Rows from block 8 of a small segmentation model, named by matrix and row number. Rows with one number belong to one channel. Each number is 128 + 32 x the weight over its row's rms, rounded and kept within 0 to 255. All counts start at 0.
After each channel's rows are labels from the 100 images, of 14976, where the channel reaches its highest value: "responds to" is what is common among them. Only what is clearly more common there than usual is listed. The data: larger renderings of crowded toy scenes. In brackets: how many of the 100, against the usual share in percent.
# convs0: first 3x3 conv (model.enc.2.2.convs.0.weight, 144x144x3x3, each kernel summed), inputs 0-71
# convs1: second 3x3 conv (model.enc.2.2.convs.1.weight, 144x144x3x3, transposed, each kernel summed), outputs 0-71

convs0.67 [146 183  82  39 166 157  92 130  93  81 144 118  91 120 140 164 128 109 121 173 161  79 149 180 120 106  84  96 128 145 147 110 119 145 136  75 110  91  94 145 179 115 133 113 175 159 117 167  89 143 148 113 108  70 158 158  82 131 117 183 145 141 145 137 128 139 114 123 106 188  86 150]
convs1.67 [112 144 139 150 142 136 198 128 126  97  90 133 149 111 123 136 112 143 111 157 125 164 145 200 156 141 140  85 128 129 147 152 138 166 118 140 167 146 149 132  54 175 119 183 120 117 167 151 127 144 172 118 160 100 116 149 119 153 122 198 157 162 129 119 112  94 122 135 153 121  77 127]
responds to: house (31 vs 12.4)

convs0.8 [135  73 101 103 151 132  95 104 158 163 110 124 161  97 153 155 173 105 151  93 147 170 147  83 125 139 112 118  42 195 109  98  87  68 152 120 105 132 110 103 127 119  91 119 123 100 184 115 107 108 131 126 134  75 131 169  98 102 161 155 103  72  69  89  73 149 108 140 149  88  98 133]
convs1.8 [119 192 107 196 132 130 161  96 146 132 119 103  97 113 101 132  99 171 128 146 130 165  89 215 185 117 125 131 160 145 184 113  74 155 117 156 105 133 204  98 191 121 211 119 125 110 138 114 149 147 148  90 157 168  81 159 103 118 127 196 165 111 119 129 156 159 173 119 149 141 123 123]
responds to: arch (34 vs 13.4)

convs0.122 [ 71 123 156 158 190 117 132 126 112 125  57 110 130 109 161 101 122 141  94 105 119 198 119 122 177 107  70 147 128 219 115 107  94  65 117 130 104 118  87 138  49 130 156 142 169 176  90 166 154 116 164 147 102 128 130 149  89 180 128 154 111 110 102 121 141 165 117  69 136 163 149 131]
convs1.122 [153 182  84  56 122 122 128 154 101 147 121 127 146 113 158  91 150  97 113 138 158 100 133 151 130 125 102 130 138 134 104 125  99 105 146 150 123  95  69 100 122 144 138 211 119 156 140 157 149 171  86 143 112  91 155 124 124 110 112 123  41 190 125 170 141 129 172 129 160 196 112  63]
responds to: robot (32 vs 12.7)

convs0.83 [ 94 117  72 152 110 141 128 145 136 152 151 101 131  96 162  97 155  97 144 119 116 105  96  84 118 144 146 153 147 101  93  93 162  62 141 130  87 152 160  21  88 112 135 154 179  77 143 169 157 176 118 115 106 190 151 148 147 139 145 149 114 107  84 112 187 176 163  89 143 104 127 119]
convs1.83 [155 156 112 115 121 110  87 110 103 149 104 131 163 124 129  92 146 117 122 143  97  84 139 116 124 148 179  75  89 142 139 161  77 109 118 126 130  75  75 134 129 108  92 120  55 164 104 140 116  79 150  90 100 146 130  98 142  96 100  80 100 179 137 122 105 187 121 133 134 149 118 148]
responds to: count: six (47 vs 19.9)

convs0.117 [ 69  97  93  77 139 135  90 157 102 138 111 140 128 174 174 137 131 147 118  89 125 160 116 104 178 134  94 134  80 170 105 156  77 138 110 194 102 181 110 133 118  94 129 115 185 104 163  29 134  96  98 136 112 161  78 107 124  95 111 107 136  98  90 113 117 109  70 123 216 148 152 171]
convs1.117 [ 65 169 128 132  78 163 156 115 104 100  75  86 121 103 111  57 132 138 125 185 119 122 119 148  99 180 140 139 159  99 159 105  49 142 155 144  58  82 122 139 152 102 112 133  74 178 146 182  62 168 104 102 100 120 142 143 195  57 167 119 124 174 146 109 144 113 115 126 105 166 175 125]
responds to: car (29 vs 12.4)

convs0.57 [139 114 132  99  91 125  79  76 160  98 150 106 122 110 139 115 238 112 149 133  86 135  87  75  68 116  90 120 151 139  97 104 120  94 121 137 105 110 122  95 182 129 163  59 139  78 119 143 134 121  96 118 146 144 174 113 128 140 119 102 145 116  95 150 163 128  98 129 206 106  92  42]
convs1.57 [148 155 133  94 112 110 163 185 138 150 141  73  92 187 116  94 141 137 166 138 138 134 134 159 165 159 122  85 139 102 122  98 158 118  95 166 147 104 103  88 148 147 142 193  78 109 158 211 114 141 142 101 105 197 172 153 108 154 139 104 119 119 127  95 141 136 123  92 164 157 134  90]
responds to: candle (32 vs 12.3)

convs0.137 [148 121 175 144 131 136 101 126 159 139 164 134 128 119  91  99 128 130 108 137 137 101 132  68  99  94 125 119 116 132 149 119 194 123  88 134  98 158 149 111 174 129 142 126 119 145 100 108 123 141  78 116  59 142 167 146 187 126 112  91 158 117  97 149 111  87  91 164  85 101 131 144]
convs1.137 [104 135 207 126 145 173 107 142 135 115 153  89 109 116 132 157 130 160 107 141  85 133 102  93 160 132 164 181  93 143 112 108  81  90  93 145 115 149  97 100  95 167  89  86 120 162 157 163 182 108 123 135 146 106 123 104 155 133 116 156 171 118  89 129 172 123 139 168 141 114 148 126]
responds to: lamp (30 vs 12.6)

convs0.73 [144 137 148 135 178  94  63 149  84 150  86 136 135  96 140 128 113 108 140 103 114 162  97 105 137 113 119 129 179 122  88 132 137  66 150 133 156 184 151 159 118 205  82 108  63 142 141 183 115 120 115 123 126 114  76 142 125 153 149  87 133  82  86 137 139 143 170 146 105  89 140 197]
convs1.73 [154 174 114 103 129 116 109 141 128  75 136 113  93 142 157 207 123 109 104 119 115 117 149 103  97 133 118  79 188 122  83 154 168  68 155 126  83 139 165 117 121 186 108 128 163 167  91  82 151 112 136  99 166 130 133 139  80 126 105 151 152 105  97 126 145  99 154  66 106 138  61 177]
responds to: lamp (33 vs 12.6); candle (32 vs 12.3)

convs0.127 [205 125 198 110 129 137 117  84 162  79 198 123 207  77 104 158 143 121 132 150 149 166 192  94 112  94 139  78 113 140  80 124 154 127 129  64 155 120 104 172 115 132 153  95 113 113 131 120 145 172 113 126 147  42 126 127 121 171  74 152 145 111 167 136 142 119 178 132 192 143  84 155]
convs1.127 [194 100 181  91 157 130 147 126  82 145 146 122 147  76 161 219 111 125  98 104 169 133  97  72 112 152 128 122 122 133 125 145 148 101  99 115 176  85 118 140  72 132  67 115 134 147 164 170 140  96 126 134 137 115 131 104 136 192 141 119 122 104  92 106 177 124 114 121 145 147 138 155]
responds to: tree (29 vs 12.2)

convs0.118 [121 148 128 139 117  88 117 156 107 137 124 116 157  81 145 125 117 107 125  91 146 161 137 124 112  80 121 144 146 150  90  72 154  25 120 175 123 136  46 124  86 196 109 137 124 125 131  50 104 137 140 161 151 118 150 149 159 161 134 154 119 155  67 116 126 119 151 169 102 134 123 122]
convs1.118 [119 122 165 116  87 166 122 120 142 110  95 121  51 150 128 141 137 130  70 147 148 104 165 157 130 140 116 131 135 110 115 110 160 123 126 100 133 173 162 100 115 216 127  78 137 133 134 116 131 196 203 179 140 127 132  65  82 136 141 127 110 111 131 145 137 104 122  95 159 171 112 109]
responds to: car (29 vs 12.4)

convs0.41 [103 130  91 118 169 117  83 143  55  98  83  95 106 138 101 102 182  47 127 172 135 145 164  97 125  84  83 123 103 133 132  86  67  88 142 123 131  99 102 137 200 146 178 121 137 132 124 130 109 145 130 155 103  99 181  97 116 163 129 113 110 170  54  99 122 117 128 145 127 129 165 150]
convs1.41 [ 77 118 115 234 131 196 138 156 110 102 173 167  78 177 109 137 185 123 150 138 104 125 122 171 154 130 111 136 129 120  92  97 109 122  96 116 135 127 121 174 181 130 119 151 133 106 139 152 145 183 134 153 122 165 178 147 101  96 107 138 166 181 152 148 162 110  63 184 154 118 161  74]
responds to: candle (31 vs 12.3)

convs0.44 [ 99 117 127 131 143 104  57  87 137 131 139 139 102 120 124  90 203 138 111 120 112 166 109  63 103  75 124  76 145 144  73 125  94  51  96 105 170 129  70 118 117 106 176 113 140  77  94 174 146  95 129 117 123 102 161 156 134 135 119 167 129  81  33  85 129 145 107 117 116  93 109 167]
convs1.44 [ 97 161 141 167 126 180 144 118 138 101 164 132 132 147 131 109 149  67 158 126 114 138 127 144 105 148 110 110 110 148 144 114 176  78 140 144 131 114 113 150 138  93 155 177  92  87 133 159 135 130 127  65 112 160 134 113 163 191  82  90 150  87 115 102  81 124 102 111 102 109 155  82]
responds to: candle (31 vs 12.3)

convs0.36 [100 101 130 138 137  83  81 116 114 141 109  58 156 122 141 132 143  87 165  93 138 141 168 125 165 128  82 177 129 139 125 194 117  91 134 140 106 113 124 102 146 120 173 112 150 161 149  99  77 118 129 104  64 135 177 124 172 116 131 124 121 180  13 109 109 118 150 145 165 108 101 142]
convs1.36 [105 162 149 161 143 136 107  97 161 145 139 140  90 139 115 107 160 173 176 158 148 112  96 184 160 124 114 170 118 155 136  81  77 157 159 222 144 121 133 128 125 132 141 137 104 152 182 127 132 145 138 129 179 144 134 153 166 113 136  94 144 180 113 193 177 115 163 170 120 185 168  84]
responds to: count: six (49 vs 19.9)

convs0.78 [124  86  73  83  98 157 101 165  93 151 157 152 134 121 135 114 108 131 131  94 120 160  75  62 145 110 134 128  78  56 152  92 154  50 161 105 156 227 144 170 174 104 146  95 130 143 142 130 150 157  94 146 179 102  49  98 194 147 140 162 151  74 115  79 138  92  88 110 115 152 142 185]
convs1.78 [131 107 175 157 167 115  98 162 175 151 147 171 149 134  88 130 140  90 114 100 144 116 127  57  87  97 132 103 110 147  74 141 144  48 127  91 115 144 143 100 118 147  88 100  82 101 124 112 178 130 156 140  96  98 105 129 154 112 174 100 187 106 106 139 159  90 111 146 107 110 175 190]
responds to: candle (35 vs 12.3)

convs0.20 [160  89 159  77 122 106  80 137 144 177 122 187 200 100  91  65 121 173  84  78 120 116 133  90  98 132 123 135 125 116  94 154 118  83  96  72 165 143 179 124 108  93 143  70 140  90 138 141 162 123 106  95 110 141 113 139 114 176 137 121 184  68 121 127 140 120  80 137  85 146  58 165]
convs1.20 [140  65 163 104 133 107  66 108  79 115 137 158 154  98 110 147 115  84 110  88 159 135 128  97 130 108 142 158 115 153  59 108 180  88 135  89 166 137 143 129 131 183  96 130 105  66 159 142 148 100 118 127 173 128  76  76 105 114 172 137 167  89 101  91 161 126 112 138 141  62 125 144]
responds to: count: six (40 vs 19.9)

convs0.74 [ 96 135 166 129 176 113 140 119 116 142 119  84  92 129 140 174 138  97  89 127 112 159 148  93 150 158 106 128 160 156 106 132 103  81 143 123  83 110 111 122 142 128 146 140 125 154 192 160 135 114 118 185  55 163 147 121  81 129 123 153 179 165  86  91 142 110 112 102 140 202 161 111]
convs1.74 [114 171 139 159 179 143 131  78 105  64 113 162 131 184 144 106 138 142 138 146 146 110 152 193 138 104 153 139  91 153 122 122  90 100 105  92 126  95 192 113 165 109 130  98 124 125 144 151 158  97  64  95 112 120 156  85 123  91 147 179 136 165  80  93 171 130 163 190 156 172 153 117]
responds to: umbrella (35 vs 12.4)

convs0.33 [108 143 128 152 125 124  98 108 108 147  94 126  63  75 139 132 220  94  29 152 110 190 195  93 155 112 102 115 110 140  44 107  91  89 144 112 127 113 105 125 145  97 133 100 110 114 133 106 157 146 133 130  82  84 150 126 133 163 132 149 143 127  29 112 128  81 101  97 167 113 151 148]
convs1.33 [118 185 135 154  98 149 126 197 151 117 159  95 122 235  60 136 163 134 175 113 107 150  87 180 108 157 105 107 117 145 151 113 154 107 147 140 142 150  96 115 114 159 147 133 132 155 155 138 117 178 115 107 109 163 154 133 175 165 111  71 142 122 153 108 143 117 133 157 191 127 114  83]
responds to: candle (37 vs 12.3)

convs0.63 [ 85 104  81 144 139  93  98 123 132 102 113 181 115 126 177 114 114  60 109 114 142 129 128  78 117 105 135 154 112  80  76 158 126  46 159 149 103 167 196 107 143 166 151 189 117 105  96 122 167 162 116 127 115 154 111 113 138 120 129 103 109  70  62 176 125 165 147 152 122 105 121 128]
convs1.63 [123 122 137 104  90  66 115 128 117  85  95  66  98 106 163  80 148 135 161 199 120 117 102  85 134 141 127  90 131 158 114 139 163 162 167 154 117 127 144  88 124 142 141 174 138  92 151  73 149 186 151  76  88 177 101 135 104 156 104 120 100 113 125 114 112 130 166 109  62 115 105  97]
responds to: count: two (40 vs 19.7)

convs0.15 [160 162 129 121  99  86 106 147 154 104 146 176 175 134 150 111 125 156 179 123 139  77 113 105 131 156 171  96 134 110  79 168 109  75 174  74 136 149 160 180  90 137 146  20 115 111 101 121 139 145  93  78 146 107  68  82 175 169 130 147 157  94 146 129 124 127 109 121 149 121  88 145]
convs1.15 [141  94  91 120 105 100 162 193 108 152 153  80 114 125  98 188 100  97 137 120 166 100 123 117 157 142 128 130  96 117 135  99 119 105 134 171 213 200 137  99  57 138  96 176 150 148 147 107 122 135 171 120 164 135 104 138 131 152 110  84 133 114 167  88 101 126 116 126 144 150 144 106]
responds to: tree (36 vs 12.2)

convs0.120 [113  90 149  99 152 150 110 179 181 145  84  74 148  87 119 148 161 149 114  55  94 151 143  84 123 124 145  83 111 106  99 151 157 110 187 125 138 101 114 116 195 127 133 104 136 136 144  89  97 123 185 157 136 127  41 141 128 125  98  56 144 136  56  94 183 160  77 126 120 111 120 120]
convs1.120 [107 114 125 125 106  78 110 100 120 138 157 185 123  84 102  88 144 122 147 156 144 132  96 113 100 102 119 130  93 148 124 161 164 110 110 130 181 138 156 107 172 164 126 140 190 120 116  62 177 162 120 127 166 163 120 127  72  81 217 206 184  97 130 119 111  87 169 121  97  78 137 110]
responds to: umbrella (33 vs 12.4)